config = dict(
    optimizer='soap',
    beta1=0.95,
    precondition_frequency=16,
    epochs=52.0,
    warmup_steps=290,
)
Rows from block 5, named by matrix and row number. Rows with one number belong to one channel. Each number is 500 + 50 x the weight over its row's rms, rounded and kept within 0 to 999. All counts start at 0. Numbers have three digits each. After the name is the row's rms in percent of the matrix's.
# convs0: first 3x3 conv (model.mid.1.convs.0.weight, 128x128x3x3), inputs 30-44, a 3x3 kernel for each
# convs1: second 3x3 conv (model.mid.1.convs.1.weight, 128x128x3x3, transposed), outputs 30-44, a 3x3 kernel for each
convs0.76 085:473499526507464492502520519524436503527443465585547501580408436568404364449461574481402529491541564489469507518511474482636537411560512443468458436429490464467470458501561433531409372452453469482462467474533464584513490607576566716605476467424512588496477473571470528509499519487473501507507466456457571425451540598518401498480483508510469585479534611510441454514550433473437484485427537478544516479526538
convs1.76 082:584525546575504525514502498499478482548530503470517533431519513640563473559563447479570507430549462530537508468477517469303487508380473533519515514569488499497487568527460614526436485528533458450466483491481500478469501462482489570502552542490533476487408511493484424505540553564498453543540559489490561512474570567568531497495507518531509626500509539452488479464463507482473466511423497433448482440649412
convs0.77 114:487581498515459495484346422499466520501479523516454483479472516426453450507467454567579568523650579530454539521539454470481446495505509498482534520490428448543491540508568466468437492581440510467546488464442501563436509486471568560510498587552543613470458423514494658538494499479458471554538523549539581486514374487493542431579537477479474514537458465492548461500488474472521534465439449499485531477504513
convs1.77 112:549720549526416467474495528505481514460439437446530519608496529448462507460583506546718552495435447472439453519481529555480494489469456507387532425460452450513480521428426444546483502489458556465483525545517511575471430340439440485446543529478486314481441582560481525460368438514490520532500523526525511502454477469504425507475550506415491469544505515434397488485534538526461488567488550542543569512507503
convs0.78 098:514491503511509511510444501503488553508525507529440504510574541526493484532569535528517529490489511439428526484487486498587609498544494504491512507453455519516499520494541468323372498451482487522503482488508489530521410312440420224368462393460453482533529514510508483504520488479480473502513474521483512500431410449469488458467434496424424508431445475453433490461488496543535535495541494523541523461482508
convs1.78 120:486519541548457471500455451429469487518510518535491494427463515530666497480537474513541485534524560519439491420453488406408444528480437475514476477485413487452445505531541495593542523561454546530540525497481523512515471503491544583556510534534505496532540516485475463455562554559519546509529516480482471488505561533540496534520533530560598568524560509469452446440412461472412423483485483489538521456517534
convs0.79 109:510512527444390590613527538475546546419495454484491473459530532539544432555487472614569522485537445516457488601551484494617613533555526495460511532495525434575468466526454515495505503455467551448447497519582447544447575420445385281429425406586472512559499507557505543528436419505507450503523342511523537487474570365518521529488484554474544557543454467515460502514513555479523517492479551537496547503491448
convs1.79 099:438410444449471462418446500562520472538441619520477435547475497596456465515493612490577518548512485523433374517525526426485490549479429596429518458534481513457508602498516554522494557526396513480518500412533509526505469578533520544486566488445449500491533517532467448377486573502540521504527541501513510489532394514505485459495572509500460465446493454518444536492485514487571423603509532449514482420644548
convs0.80 109:473488509492503443500476543438552486432513528522582446535568461449521374497515545548507525554522539487470449518388501399452543458475509504488488537464480509512461479532469497529543473550567507494538528506480545493481517585565451508528499492490457496521516526540468466552526459452508421494465439579484515503435494482414511481494436565506498482434463470474568459562505531456532522580488599499504641504479612
convs1.80 117:467507470533532517498562497429387353543553586486445577472524592417456408520508652573556553473529486476541493382503473580480497451557449596512514523523480547503484475479499396499489460508536558483490495485435465520515455566521524540564435473500513534563478484470509454555428511430470518461510553472525450533516483507485457562488517442513544523508501499536439644529453526559415560450544483426568548430539556
convs0.81 095:503516512467603539553641532487392449481539436388366359458383476482480449555532472530590569458543552542542532534545489499461466476562497491550505462482519516593598554482417541457449510531518459556547518488461470510458484539545522436418476501454480482497511469488503488483532461507479510522482500494551555491507458553560478562459478488486453493474483486562557518602422501517483570403480438477474411422476407
convs1.81 094:547454462522476530508601528473539491480445440512562519552543447574585550450623516565568566524559518545497601473481530496497481500591434423443580515504511513450532528453460558521503493479511508443474510528517504506547496481450517518506434568505571529466511494457395551540490510493510474500515448522519397466452565448503445511462526451422469486481450527430490486499573403513437485516450490506476554430527503
convs0.82 102:595575550524629514492511521534614499453465503480474551503495585512425519536544488576556622514528588451453499513543518521490464513563474452543528469384544477411503524553483495501468485469441461607518485421547446521483465548596528471505533437543556489492507504548549497493552549580499527498476437497444475498504512448495439467547502525501495557533498525523545558517496453543470511491531512562557548547543552
convs1.82 117:479500505471458440410481481549516562500535557586296456459439492539481453340575489520482567480440493469526443498469516493477483433526551498586438553510515409516427525543545542509535552592530465512520507411513391473516507413533519436498460387512492491543541578540508588549484521539485495503400505399537497490446545494410474492504445447482468445523445501568507470546576523538550490516571528535545537589508520
convs0.83 101:486488550497398480473460515530538526467401452520565534504503587501523453512471479543627558549661560491433542475463456452458519534516508568561542466491553498669601496557498500473526496511539475471514527448546507526488580496551452541438470516507483545439484425512507610440521498554483484488451490475519604584431507500501452529528491522504453457519400500579593561491483436502493514501469511477470442546490480
convs1.83 102:483598531521466507479480503469439557560492484471472484487585469521462540546567459462671574471455529555545485550460480504548527536524573506501530521536527516540442510456544509493517543444497469554519516517474455533518390410498449461528488557434514336529533554488571575481519385586503543506533561450415507509493471523555554458497635445576591513465454503475433545523619530485563513536536500516457524548533574
convs0.84 102:452516514467489492477447445492465406506467663584467603414619447555411254487377527558489527446510501558503599446486550477525569546543550489430546447515472550507472538484467478506435471493432482448472482515469611536424503418465451435522416510527366513530518600498564543542440493456500551424500544566478527534489558464544544538513547454522488457488432473457468523529509474536411556472577481501557533566506550
convs1.84 104:499525476473472488504503537506505466381530597614570381381557477582598457605421646422418396469461536500577455500517483460552526509508632573477474477444496454456459523526507477480569496527487528505389546516555553421516521435572463460480598463508460501424540526533535495620515494518553502542530455582477517493508442615456471560488502553517531494517542501503523469495497517552546539480569480521447505530408506
convs0.85 098:495509486499476469527498546529503526453369408525473458591537556527517539523668446531516505581580527527457462450439582500479552561468513423467530434519460469511507492482320480531397493533552490501542509496555488584460454491577519522456543515502580576531549501454481542454466487463455536436434471468454574530558443456476407485540588563484554623529589470453475545592523498522477438561579494539569535518539563
convs1.85 103:504517428537413458477500502550453463518477540536456500566422605464489453371470321561452492378487489523417527513573438555554494513517506492543517518494556528491577501487563609449500549463528559479513565489479511508508530522484529546567458501537466471567507454482484487461481495599540479570500532502499508493453495540488473607512500565500451513525466517560473451502470484436492559436456490548519466485497552
convs0.86 108:426513511479499445532515411446491444511491423591575530532550505588553509640457478500522496473518478447496495616466427511445451476515407509483565481488495509472460413508450494536527466478440441509465528532495488480506517374457485449488536507479511535537588477531553522525498478524464486434444525581508540508496524479541504504476560579480557495464531492526405439481526522481493508419438670474528672438532707
convs1.86 105:521384460471428510417469556442566577528532529377472534556561401521489545530514470407471470472436463510506465451472494560474474400433513478510537491540560398529478526590475535544529513537501426454507498539547493538510453493578477480481495505454521518468526543455424549505460556501500544548497495505526469534483476494434484517584531486500471477506434530534320570520465525546494495371519556416478497451524601
convs0.87 113:465497463492430407460468506598507591530474568560496583597491411486493540423508642512546472432441428465463464483532606443461524477483573449501511485478506555538439524431468460415420557492470392538510506466522518607472506493526531521579530539468517497534567480557512497524367450492457434423469428526484512507457490458532486508476473519473455522481502489450484456438492514475422513502468426435474441352499375
convs1.87 119:506456528601522466512498554417471407517487455529505483425428521404429441514490349488492491440534579501401457412479526474472495575492482490476541533543488570479510432471498418470547455519467512437467478490392502489459532494526466472536430440495460435462502468468502519529466497503569567443611527554430472388416500484516577548432454504505522481532515444471536460510521569487504464478514552577523572562566516
convs0.88 103:534448482519492395388387424546539480522600455466528451497496495459502447479498517517515481478406525431383496522514482466492462476466418406555457393585528562589471537502463504525407482513422470422493531501499543452524402417535434474529443390547560631505501490495508466468534449467461476495406453534507492476416460455506489423516621491533583497531558487519468574577486448485449418481477495496531513467437501
convs1.88 102:441524543491485555472550486417487546498492477521498484498508571468435483460514486554444469526504551499547596585525476499418542492471379523456426513465499479543534518447486557464512544476532499450527461427487497464523573525549558471543497488534463452442531569534523494561528473504485519548493498540519375424478465418477459408503510472497556495498521500488484435532549393509474463439445485450478471514429444
convs0.89 101:499520439516497561506571421547465475536487503383557490611439501525440614420527534500367495608547469507424441452398487438444559548530585516617456466468487428439539500568520515477512430332489533530492557468486424416568470509559513395565510607470502517449543427480397554458488518483550499533454486514508464501493533374438469523437437528489444468516431498493429573496526499532504429516416543507454430563356526
convs1.89 105:458453459416456445532428472512485581525456438524565480493499636452491483503619412594577521488486552505538505430466481506522559500550551490519574505537532540502482504527496445544565471625508455500630528493533481507509529466566461504532565491564437457525510489480511483448500525466471502408465493398505464532521461530486522606463474515509462468474529546549486534465499557395481469530590430561544528479551544
convs0.90 097:455475415493480502489479497509396484485522567443446481485469474448447483426507526514377376448426477509447485459532547513539521494592484458581501500643560481558579512513490533544467459564515477440503505693595517496549545535518518460434499470497522543539493468440503508511518512440446443429433497470534513514490563432546515486542529541489434567537485427527603447508537489511488633539538523477489481530529466
convs1.90 097:514547462547491460532493516516636560480487514461553485472444522492478515450448522491422502425447530525551507486365482542407446487351485455533531520433503488516532517570515503548546508563552384460440524436466489463514467555519515497542489447539482412496516530463511546552467462571548546531539539514488444476503394487471378434557469510440461480553652517416405515494382499380354461491565514522578512484367550
convs0.91 101:447525509565513493524477642531472563489551378435457512569452516506492509542379435397380508494440430528583519577528453525439471508547490609597451516539539419564546576519337565480374561544362556550432513525464485460514480494497436488550545571560478517481524451522554469466513453500454482499557588419586549445505444404560522465583470505514555506486487553533531495453517552513485467451519498453513447534548380
convs1.91 101:499493542590558505531456556572499498639493525500493441548539440533531483530574494493434471571548467469509586572480478626539513656484438474585515479539516465489426531530480565507438608453448498502509472536474494534494551465484504517515505427527506493521497566575531516532617434474509527512548536461591469492526566536571491437426493576516413589507521515599520451446615506547525493676336459564424476521449496
convs0.92 133:431527502518492571451559433496472493480516508512609528541468406434524619496486360456511502480460449589551585460538465510444408458538535519498514505478491447473495513484557560495546561489561472506452558559520470476498516502511503519475501555510508518456470533538506479436458469463535490571517507523496523506539520520536531481477490501412495496516554524532562489500470484479485542579461630643470587603463590
convs1.92 146:531439572501526539535502581540584475396460422521634517502487502561523612413397307460468411537533598458519518607529465418538513477595490554519528495498513577521539507495392509551503454568463452525576503528471452454492451545415469532463519528570540502554490502520586564529490483486484484507484457463490500543479477425554557537582552479512459546489521515440422494490490540509454549397557409444546427413605404
convs0.93 100:480527470493513435507489525551436412506456587577557618510543628392484551538489380445496497434484577447441564389445420385473522451541529530520434495497509548531522472617535494505586562643626463469504510504517515442560499463491489508598507540497501534601495462527518453487466439452441466412453412486516386504518509563416438451475527519426489539473514459456562457498516542451438528516492536520480483399524492
convs1.93 099:504467496508487474499488504449545463374602555588478453583569479549615621414486504558463461415488509466475573487466444416503550585482543509514464586499477523501409464423508517466455421505552473554466473483540459441465468459465498448493503554452519565468434507479476486489562529540577501522566489540497469600412513530450502443489528451455550551627448490491508573562461412494434570485455489518507415530520468
convs0.94 090:511479525516534537530464555476436425543425419472545471500501538475467489433423516464480563506555502541488514453464449570532436502484472498411439524466489489522438535513504560530565526524525497437503444504465478534502549412435583484417500465500503587521600594462449530464416398501500604516546420468500388479436548566519529477512508539494445534489594527501402492570505494459507458386399478493453445424394573
convs1.94 086:467604517517538499470627511503405482530568474472544531495581599480512542521534547494593528510529551405559510540590548577448402555615540519403433532500616536544462456559512421521468445464493570512460495538447620484556573583462534434495561490494595603528538489450491518443531522491495435535516520528511536484445503587528502517486489463514542500451459492536389471498460494537513471530608481532572437479619577
convs0.95 113:519561596535477553508373460477507502560523521604536518454452510490387510537507539506510413421479463462456522614436389558499413588558488467497461464442507508468477477576583512559624530535570475468523470474476544470478488513489584462495551465504475420529467469546539446508497419604509595494491547593515516567486503484523539487474497528464496502491498455498493537504441535523546541442480536378483554367493549
convs1.95 118:463529487417535517495574532546557499539458518486383536565498399555594560598462522390480500437545465469524463508530511499497528459441510536545521454525564446546548503515435484458443456444486446466491483512523503504473479460459478502439484524528538600438535533555517512533394496567459466567432490584587421463549477551530454530530522529463465465475400405460359427472538462505461498434439646517418504401404590
convs0.96 076:508501458503498479530508487546566520529601505511516460541501548432503525475523528544449469490476419473541555519413490526398518544453496474411409512413430528449486394534438426517536448517525471492535487556509556510540478453356495485380489431442466546521568551445555462478493466508581529498534473469429483495427588552552521498537510579524586468573509411515503601582596456447518509485464508560478490543416558
convs1.96 077:499493551457510524475528521536552523607523497512488487454472553508569614565493414510457459552432465474426509472492437528518545531579468511522512544513419488483486434503542424474472436499530501513548391457554474545503478473513487493506535561532467517445463353427412442397456467465465450452500524514514520457487380438507559519558471486472476565476460492557466592538436555428549541596519493617538487500538595
convs0.97 081:521420509463501514457536501434526538535547487433514539517511420517488556499396489467489480496466500494489529532539578449455526465479517543511468590574494549600627482515504471552522495560566445566487509578508475577472503544664505583589448505435562602510461404463488498516519512542515568485535472490461617489623546441460523449505512457486520520532510490502585500564480607443656522462484507477435458509487427
convs1.97 079:533360496475419544483537474397488525511522510487565552435602489399556463485481495430480516558463562560471492473468527487523604472459470435579400557558408416521499479506539470556468480507527512524502503559500437504544525437521508519566469512514477462503541549469508517463509539462537488504448509467508448460513462540522456481544390535477456501493515539528378499479548549489489522641458477582488447486445502
convs0.98 077:569531505498458508538557491570545479512529578462511484557554608550412452618511412561574470493513582524350475466476563537477422558531583492475428484480486386720459453484445550464457466498461439516495506415561471627536579599541427457604508446500570534518515483549502565413470488567556546494514468521463567530524447440502570597460510515493533543555498463441433490594446468544490502470549491495512546481568492
convs1.98 080:396440425537465412433531497487453462449507514544467429564434329536478459471503484519547558424560478512446476429497366559534421456569534538418495490462508511498512506494532454499480540556546484481482438475603533524619498473472487473446528461484470408509423497484384473404496524495531490413458452532448403469476484536479486505477562473463534553514477461508511469486521416559524497490521513493509395542515415
convs0.99 096:527463528492439538462462517527459526457515517426522475505592447497565434531550471455442551478482486479544482545523501536489490529479476480482424465462480477388450486463493486461518509534468474528531509488512450495546453427478504452417434405409529464495559426478530471532512488503503480495561511518592488458488462460477484490506507489484505524447476476446543477426497531466468486490482497500523503543457501
convs1.99 076:544513496470553467514513474554505543508500565490487496552434509495419508536441590489427494497559437461497453500555494500542491424603545520505555463506508508458550488496497525462538514467534504501571482526486508369504536496579472627471526499582441510463438569519457568514508478474461499545461511506551588506499567507515537505458529478473542539483486500487523579499521504491481487575420520519537534479552503
convs0.100 085:559519497461433506500543515525596472474558474590486432508504517485582471544521447515510602487525505422537472572555517522525452590512501600633559525444541568474519546449483478407520461450472484494478485463463508500553616515477467521505463489475478406474537443431557470557495453534447486529493552502502523450546509395534469540459501507508432551438506537541501464443453506405463542458498557497446566527474491
convs1.100 080:472509534495524531581511555491506441500407462518453424512504464475455516462443473543497515505443471480443553479516435436511487511489418483456460498453465505469471527538464482531452508456437537489446571552566547551506511452428467559458481531471450481475455496458579556541505437589521501529437502466433506490488448496537442496509499509574507482513501561528540582594521479593466466430523471420553473438570473
convs0.101 083:596534470485541522492494505464557438477505407481429485479632541531493431505471479439469488479487535610496460502479486527529543485442535406440557497517481504418555392544508506508440496491467419408561507591430531391551554598479466477572496442507501411476495497523498452551521515533481487461479488511470518566510573465510551518606496524490488500498458418455421469562608522517489495453517543526579506492515562
convs1.101 081:455498577487433494526518442469550565556465568469483587433500494602575542506517595507440427433509535564489530479546460481496428509516458424555499566437507471476573562518507510502476442409522463505416581432461530591475515491567455458520473531472477473471446477445454430487549541488455504527544473515501449537486428361487508499506437477504465466458462496558591482520453457522537566425583576465480471458527544
convs0.102 075:414512535442446485477504420536561496436512488463440508459572492427493426489495517532504538422475510431432463469434479590499486558535453570529469510556519467536504537484507533473523500499565483472579486456543522487573483452437319416492468507470505480518564491403511402509525544483500445497530569431486408487557509565516559611503532534510588488468509560506413449460666522526554487497490502390567513528517494
convs1.102 078:569525511468538483478480464564585563516485625526433590463571492559572502470493514497501452541468504479528468517528444493479372504515527482450565467610624535516465445584537467516577435479544453569411530536442533443419512484467472524519490444480503488502452481557570549519493494610482482428569505472369400478422518498523512464503507501476391519522474475479513477561477437500593455556567436447459561481452514
convs0.103 102:539517508536447499493480536600512490536484543496526449498482480400521470478568510462551471559397529496501461570519493427447514431504487487561541492537485450551521534493484488562506491502512463463567469494504478543507476370520446470556461480528439523545476467510566424594469502485485476468517517525486462507526525508427542440532535468491444538451531480505445500508436517509517471468482501492462512482500532
convs1.103 072:479478486557533534513495514464550494431523453496449500483469535586436527472586463501477470429544435580448483488551546513604565540542492503446471567519434477560505500480533557539503493521429467492533475479481472489500467481579465529594414515534482564468463595459412450542411541471560591479499558471546525492507515553509510425522493457431538473471476559414516423444506516461505509477522466502591515509478505
convs0.104 084:525492388471497436488444477571530550549520580418484561501546469410615633414534452456500526471479519511558458485475483470460464503480506527390471524472506484504590465412531562477600511526556484476486530556497465493536524504486547624571506516535521504496535549534437484571500484509537433551501550402462484468570545497515583555493497520443504534427560605434400581501480570544445548588503551527519469534487492
convs1.104 090:458557480516468535498562475419410500507474481622560577539492525388408499544490542530457490574509502494490479479552501552510467558543510538461498609519532489553508430415487432390607532536544603558505556509407484513481526437484528460507563429517430494519379383510508462543512458450491441471487436520402470483512450522562576516347453508388479505410472472482554501536585488557597480489535539509503446577510516
convs0.105 103:384427543466464498501550556481422432589599489444584567538524419499516527470509492580606512426389496529576548480472617552445460524487468408392551410499464441482508542522484485499499464491582508539475578562531446499503527443484533529532457567540455530478484498504506489474416530508474525575497538480482461424470592460419439441467541512493543502465450459498394465441501414459470559461501445530507503467550522
convs1.105 101:480404445512540499535568535511458566548424496499505520452581452486511519604537591573385488556530496414508482509499497521567454485494435471570522542551535509496503463524451423493501477470504464474496506459505571494480473449484528531515549585546512523535521520505511508465555553510486445538495454560546539582615505531530504506474490521528453514560511501489525512518468497570563432410500580480423538588429478
convs0.106 109:460465527612564435485496524466551461456462440532576558601477510334545538579502376560472547450531484486487497617662580509522471493555526501552506507516591421440492448418547433432475555420415497475431474467452429430511475479508523512427491557556586518484471517513540528542484617454550555546540625501432529415516462467509419411474497462533513470546480512498556527451493474536497588556466519469431470449519533
convs1.106 108:511505508536522471497481563485463458453459479520466489605555400423456661451398403435531601535451477440526497490503555472457517500418472500500516419577448546479536449507472463541492495528555527522607528479524563566476475484509483486448507504510434469436535502525565508428525439498477480504552467569541534474478531410559481496508553505496481521517452477456515545640533489499496446502552530547527528511538469
convs0.107 129:464502460487355489538533544504529502485480525523447516582450445521457433522434442462458483477419486508398421510469445473476449508479537474539479563623506555763483545506504518548540539445533545515437513557530515772560465345441493427496484394507457504460446460436488469485524488535493534505527513500525457489478460472498604497473479476496540499455454471419448591406553485497515506450469469514457533495491432
convs1.107 114:469514527524496461514470484477498453466587521499459457520508463528475466478517461457383505477538496490508512491486549572422495574534482535450486558514474530494446543528465489492533498426453487382472454447517528439493545538542524492495495546482492518519542579529488602543526528465535524520489629559509479539487541482471557498498461553483567531531516562459531525423461508479449572488569517493570537469453433
convs0.108 107:483481533485458502448596467533548497445527494482546521446507546629501413429467434497606570594512530560552565465440424432462461483590570495507580539480549489363490494600550509561566437371518463561462529435500468384502373508546498441469507539576487533434451457524541470485564530564535550552560502594467526530529560499477430466454556499514425493524489524545500542613522538495478512440527548442528587490418541
convs1.108 103:477430561456484474507554513430436521548490570464506487508473556569480424435441580422460482570569427526503552459485544521520475489496468462554508492467473512477464462515495469508501554523522501573523501466536483447555478407532494445426509466534455512460444475549460459406456497464446514492527498497583547571488497562456497548509514427516531423449439527470522386432514426485493460513600479447497618489446599
convs0.109 089:443495566519440434525640484484488522479494465541532654465577560482588525589382499490556488473457491542442553507454483468430435430397490518511499574550537516568416527643548614697543471515462499432449490465489474482474522482497501558554581559582493647505545597556542459480501486487430404480446451477481449437484525451502534539513544517567544543528536553465563454517545482492464548457507541499431514488494512
convs1.109 098:459429454558483449517570537513565546510529586461542520467580354623470657466387522489432477410401392549421499515538476563428483541482518510553512533539456426507502454451413485426426441453528493508487538530591559505479528529511491557516560505503548521399507416496518526492609595557509592524525484572535474506491475516515506440482550478595482557487479510503506545488522495563463530501588506511564479555559549
convs0.110 126:494498462530432476462429511452613539423483470579600546533520397466532500488546446612549566536503532504526525535431502461489454546576459547477547509461514568505490448621512374572499451562524528500447516485542491514523492522508556515533522502492413467397521472557475468489564534555515473521517490529477481471481564549514519509472502461479488520548509501538554512514479504518538508481566530459553620425457492
convs1.110 147:521507477534541471481526507489453522502519502621522698537497589413492374541506574536506486502541576487515440455541521490485587640540588495491471489520516552513454479509487476520597473414515496504589510449438529485581448472501479499586491508574525497576509468465535490560477514479489492467459452424495435568482529513528482585440557481527521485579491553543429538495483554579414518467509517509503546541433579
convs0.111 101:514535511532476428457569602583480464583460538446456518364509533533455461419474464458519581553509492504461516593535430522572422565480592453447433492440460520428459485455546652562513524543369502550471461498498532441523484586523444502454497462505487453458533413416478556535479586558526476402467427410466452483518443415499481506510474325502465475561542511476559514474461561469543513545483508598454579523584385
convs1.111 101:465418497520558479534479488514578590512496438639566410485525560601616413452412657519532476550497487530489534510466414480428446586462412575515489559543444469551487469479508533428473642565555454496468463522457479418487567522528489517465496424445571437526562589479447473579532510504568520461494500545524562535459514548507524482528494499527513549564556538496475503518487526508483465630507489445604470628635405
convs0.112 108:549520479474544408382457459444478415482463538523505501524543503463482545565548578501379577416559535504612488480479510467473394549510480505555479489478490531493450520484367517429415560469473519534565469458491526480494494504472504502513539513548514525498605466632527576435481420514541472535461572507598492457465520574588473491487521453472437491499505530531511440549440474530485513485458469455460459505491466
convs1.112 104:511520606565516500525451479554521497497466479505538454471520481502396589527484594537586560515493569474543536534430471588457404540459505506462440506473507467483531486556520525420413479491510547564498513479536485462519565520480537553491566538501440345473407494383461477464491327537473468426491488512521563456528522502558473484536468480509466521516487510532591503556532458536500476522558523476546600461473501
convs0.113 104:483558488447473545532542515493434464485441532546499485471552453508517415387406432465436451461480471513504520631553601584446578522485601534536570459559521491576463504305478447371619468344515520445517494480550479520510489554547509495601586579484490480461552533501495498464532507509485466420409509543521488539510562501468496497550509498572558478484501438485506559526496507510473547399415380412341354381385373
convs1.113 102:449529485458511535505437415535516484457558583532663537343468510455445511430554574496517445487547521509491440626571534547525552579609646536448477434472520529490509464554560453545525490590580490488538508503533568552549544531496452521539556519505551507453521430438524440410507567682575537556434519578506503541532489586470512531462424435542466462473461442450631608472427505422523512559565568531555546546669527
convs0.114 094:468477543459498597516584521436543472411467468383421413543500498532427494462683502471384592547450422432485457513478459441463438477480499517516528510451511459435569490373442485482506489485489536514467464493495446441498453542480473400487532448442483465517545508491475543523529544536565551514526483482429562456473577535481435539496455511483487520485513494534508522503570539478499425433478447455575540495497590
convs1.114 091:484458449404370356512480534523546571545513552501520616514447567511669561572652529410429504538491425462447497548564482575532539512564514468471540496470463526561552486484558469516501509555513504492519508461471437491439528575494501494501448434457489379555503467548491552458515429532528575482436485441485480410470448472519422548575542490490509473429577504526535529469404468491459472494391465485428549441630508
convs0.115 119:545539514493508506481373462423503468507504447506446454433505568521527504499667618469441441481540527456537482609354498549533527549535393485527508471526506524505532408611492463632553438562592518461503466455465549509538541572537518448519534494498495429546451450540546509514559396463517520486479546493434465481536537509508457527519504539495450479465532524559505465507574453526519514388430636452496633441482656
convs1.115 113:551521455458486499405505492482530546505502542500404569480470499566531427490495416425429530453541505467586516508466518451459504391437580525575572515525537444568560490486467439430499483464509438472486445516529493496474487440553466474470433502529514487524476503551474528562464451484427472471458507481513489517560477517555456519501565497541480480530406473533401417556423443512444504425509607480506564401429608
convs0.116 087:466483553468560470384380532544503507523519568494478548554508506471499549479620549460531509515568523532506499466468494534454472403451436419423457534444466574566474621479488576410474537520484449543509568581511486513527521516559490428548528445496493508526514488445502549488552475482509441509527497597428440459573520453491488497524485529554554480509489472425567427555552485489421439536515573491515575547456601
convs1.116 084:480569567592534489502544515462456475419458508483486532464414514433450475479403485560592520557547599537525595492539583506526567538574619581615505517520514526591485575509523562560526578553517486531492531479499550536525520442490534387474537353529547532520476520475527495482462537442548503482494478438489523565572514540558485524497448521530492518506502574451464537458344515527402533462562495451540512493511578
convs0.117 103:501530543571505503519453504564423503570559400507518589437552586492555555402478491489406435552439535483488572363447471522497467463523483412494483504484580420522545612499452574474495563444556485497487495476512563554544495475431566402467464464534468589524579412525524520468409529451455542547490498537479472576483432473407541526496475500527536493498539543425520436501510564510454523516447428568450555506403578
convs1.117 101:538542467521499460398528492424496465606505445481573420492551538457433522415470595433505466486560450551469487471476533566558515549614600461480458438472486519461529509428509551533440538467437566512536402483507454490532510548414464527450464471464467505525568624502460478539527492508510462448581518582470413536459540509497545483468491474564469469460495532481529572419526496539482526411548530435487414551544482
convs0.118 101:431534551485572585478596526533466555500554530446579545495491521529496506557467565501368526561542487524471450416416508445469562487500511483520508565573469542373506466544506518463521502544528486566549482687532529472521497454519506555421518456462493411513481481555487522507489488456542477492453485510527482536440538562500436492500515467516516516533601526501534526527496544506594500496524531478507491484544542
convs1.118 095:467482489479560518464421513467497515513475508527542460445437480491538483448556549534498510526514472546646471494513525428578461496494532520548525492505466428541464520501495520466475523566496431520512505517520472476420550504492497567523458630547514455512459568479510629573479468524469582494551562514429444524489564559516483523568525520526468477520455433521527470473534530476344403494481530517481435505545564
convs0.119 090:601495445444439514432486462597506493438528534423496397458440492526505510522460455545544514474478405541440503462492581616462540423475481468423542539477531580471452551495432577447415503396525442499515472438530597468466523495500493488508459444482484452558584514474547528436477522509427510480472487503420488490491479517473504596512525453464508484470532555435333422455490532555472500518560593484598566480627424
convs1.119 087:541511630456577610556572495521505536528488642402455523514553451517388406450497489451482489551476470544436451494586552513485474446541525626437520485523539554618505504506496547503446474433404544500585462520504475517500481437564463474468454481422559520539583462434447565515553447477541415452475498555428638526510523478514517545403498477538489540526404403529455483477587470505604522522446502551427487458497547
convs0.120 110:490471528469464549434488429442485525431470544563499523556479507465499417554428441501532540557473485471513509617570580500600559467496470493379539453498580467507527539475421457476432489461556469470507489466533387581401490463503454493536453453631547520546449454493529484520500456513455488469532421497495483523463489621460537495523433429475493465515500523532392425506509449501507507458444462434494484409430480
convs1.120 098:418510548428536462445440508472547437417532569488429519562525397535530529486546377495452579482445476543500570577506520528528465503513427459439503449492563445480574410568448478528552551491452543542565516624426473479516505560545497521506538514524522559447478484470424550481523567420508433533450470488558478522487525535546550611514443509470538548548582456522535487529493528566604548505499500490521502464553527
convs0.121 093:491527517475498382431524552537431396510536493580556489591434426573400509514505572517475557513426557482495432451562596490527424424503547516382408478495509473509552484519562423490559480487469525434485451544451484497539457549547519372525475449501505480499496539531559509489389474488489440509442473470485473460503525553465485508471477430554547527482482498511582395543513521503514520515456527469486520555498539
convs1.121 093:526518501469531511464471475506475431558533471523577583423471552469569419522589404460414485430416415435481486580481569575500476525475451495473525525505476538453480506524585437510534469426541490524500488537535534512460540611508530493544444501569481534529433411354514475525556425548500491455539516561494515531483523456533532609501454481478443578564474441425490483491414439548500504424446431452494568518425519
convs0.122 105:528481483552568606591474489390521534513567541533391457426515398546490526464453509478566525471421448495464478460547541556444556523535392550402559545531539626404459501493492445436511472474454565501433536580472516469396475467491551469515544485544538531460462485485482515387469564494502491485474524576447398471555427557519572582534501480530508500466416526524524457414539526502522464537490499495491456404493463
convs1.122 098:482497502415467461516468484515612424539499567492477669515525501533510462517460491497513528486505552424501484540488485487434407423471455512455441458529507486549521563481502536562606493505506545486454474520387486538431490527443410518561462454539519496500553509502485484512464423556501440483489490510535535488472533491579496563451475561430469510510509399554486487457508477473544447496545520505502474381555573
convs0.123 095:476486474487616489493433513513564529522484494450519495481479486428461512460474451465486511439473487464473501532538493518472452487390454504564593440509609528517500541545478443402500453447516422442473518524475448523456539556507551483471514453467513582484425375519552454417494510492482455502476533505414529479473501419503460526444594535440496527498481508482549432538524431521488503478459553496402478515446445
convs1.123 088:524481483438458481509537520488479511501519470503523397450572453422519444481364492467495566492498530535476532486468538502538485429415543513471489458440490575491531469505574437451485488492493465481539522483556463582557452535468484421536570549482471485485493590547538526450519539534479527508494531559519478503483520498469464535487424504481423497526524489567379430602441563532487488468571560445461486404438464
convs0.124 096:520476476439420643514614572455467517474488558552487611482486549476486433572408468491501434399395433493491501495520424488507592487485445580515510530547488464491531519418466433436438445487440476504490525524487502522577535483506532584520466482478582537485462478549459434474504502538550542451454555547510543510521497554480504501562536491513454484499493503474587548516560436471481480465466555501545487432524508
convs1.124 092:374462513483491488432516532417562452447434583440419488515599365525511507564572496411436511468568541567503483518522464470599529616564433479485485433468575454521536550537445485479539478475465482497493487517411482583502520498485509580523445535521490535493480554546515550470501568549483470570475528486452517549426464506498502457500467515495503587529450440534526528507388458508390500491463617473488465442531464
convs0.125 099:490477578522444538560463456481502487514482424491475347611509594470518557464632500478524599539549566533576438367466479453528457464684549488370462476533525517541491556441529532527528422564503516470429489515463439548491570589600512540583522478503553499451511447480461466509495472468507485411532452419486439513485433481461463543497475482406519506446524511570580485553488488519541465504513549452482541346392744
convs1.125 096:534571447510504466496556474560487501563526506530537623548499507456477557423466442460485485427475423404545468424390459497465523491496656491530464555485479614584498443501570444480501413566552526460437531507518567507505572532509499447487384476531546533430575560487472556453528523565578558457515526514503582480518514465586528551519453511517522599579452535504547542494458518557441482478559602547494557511468585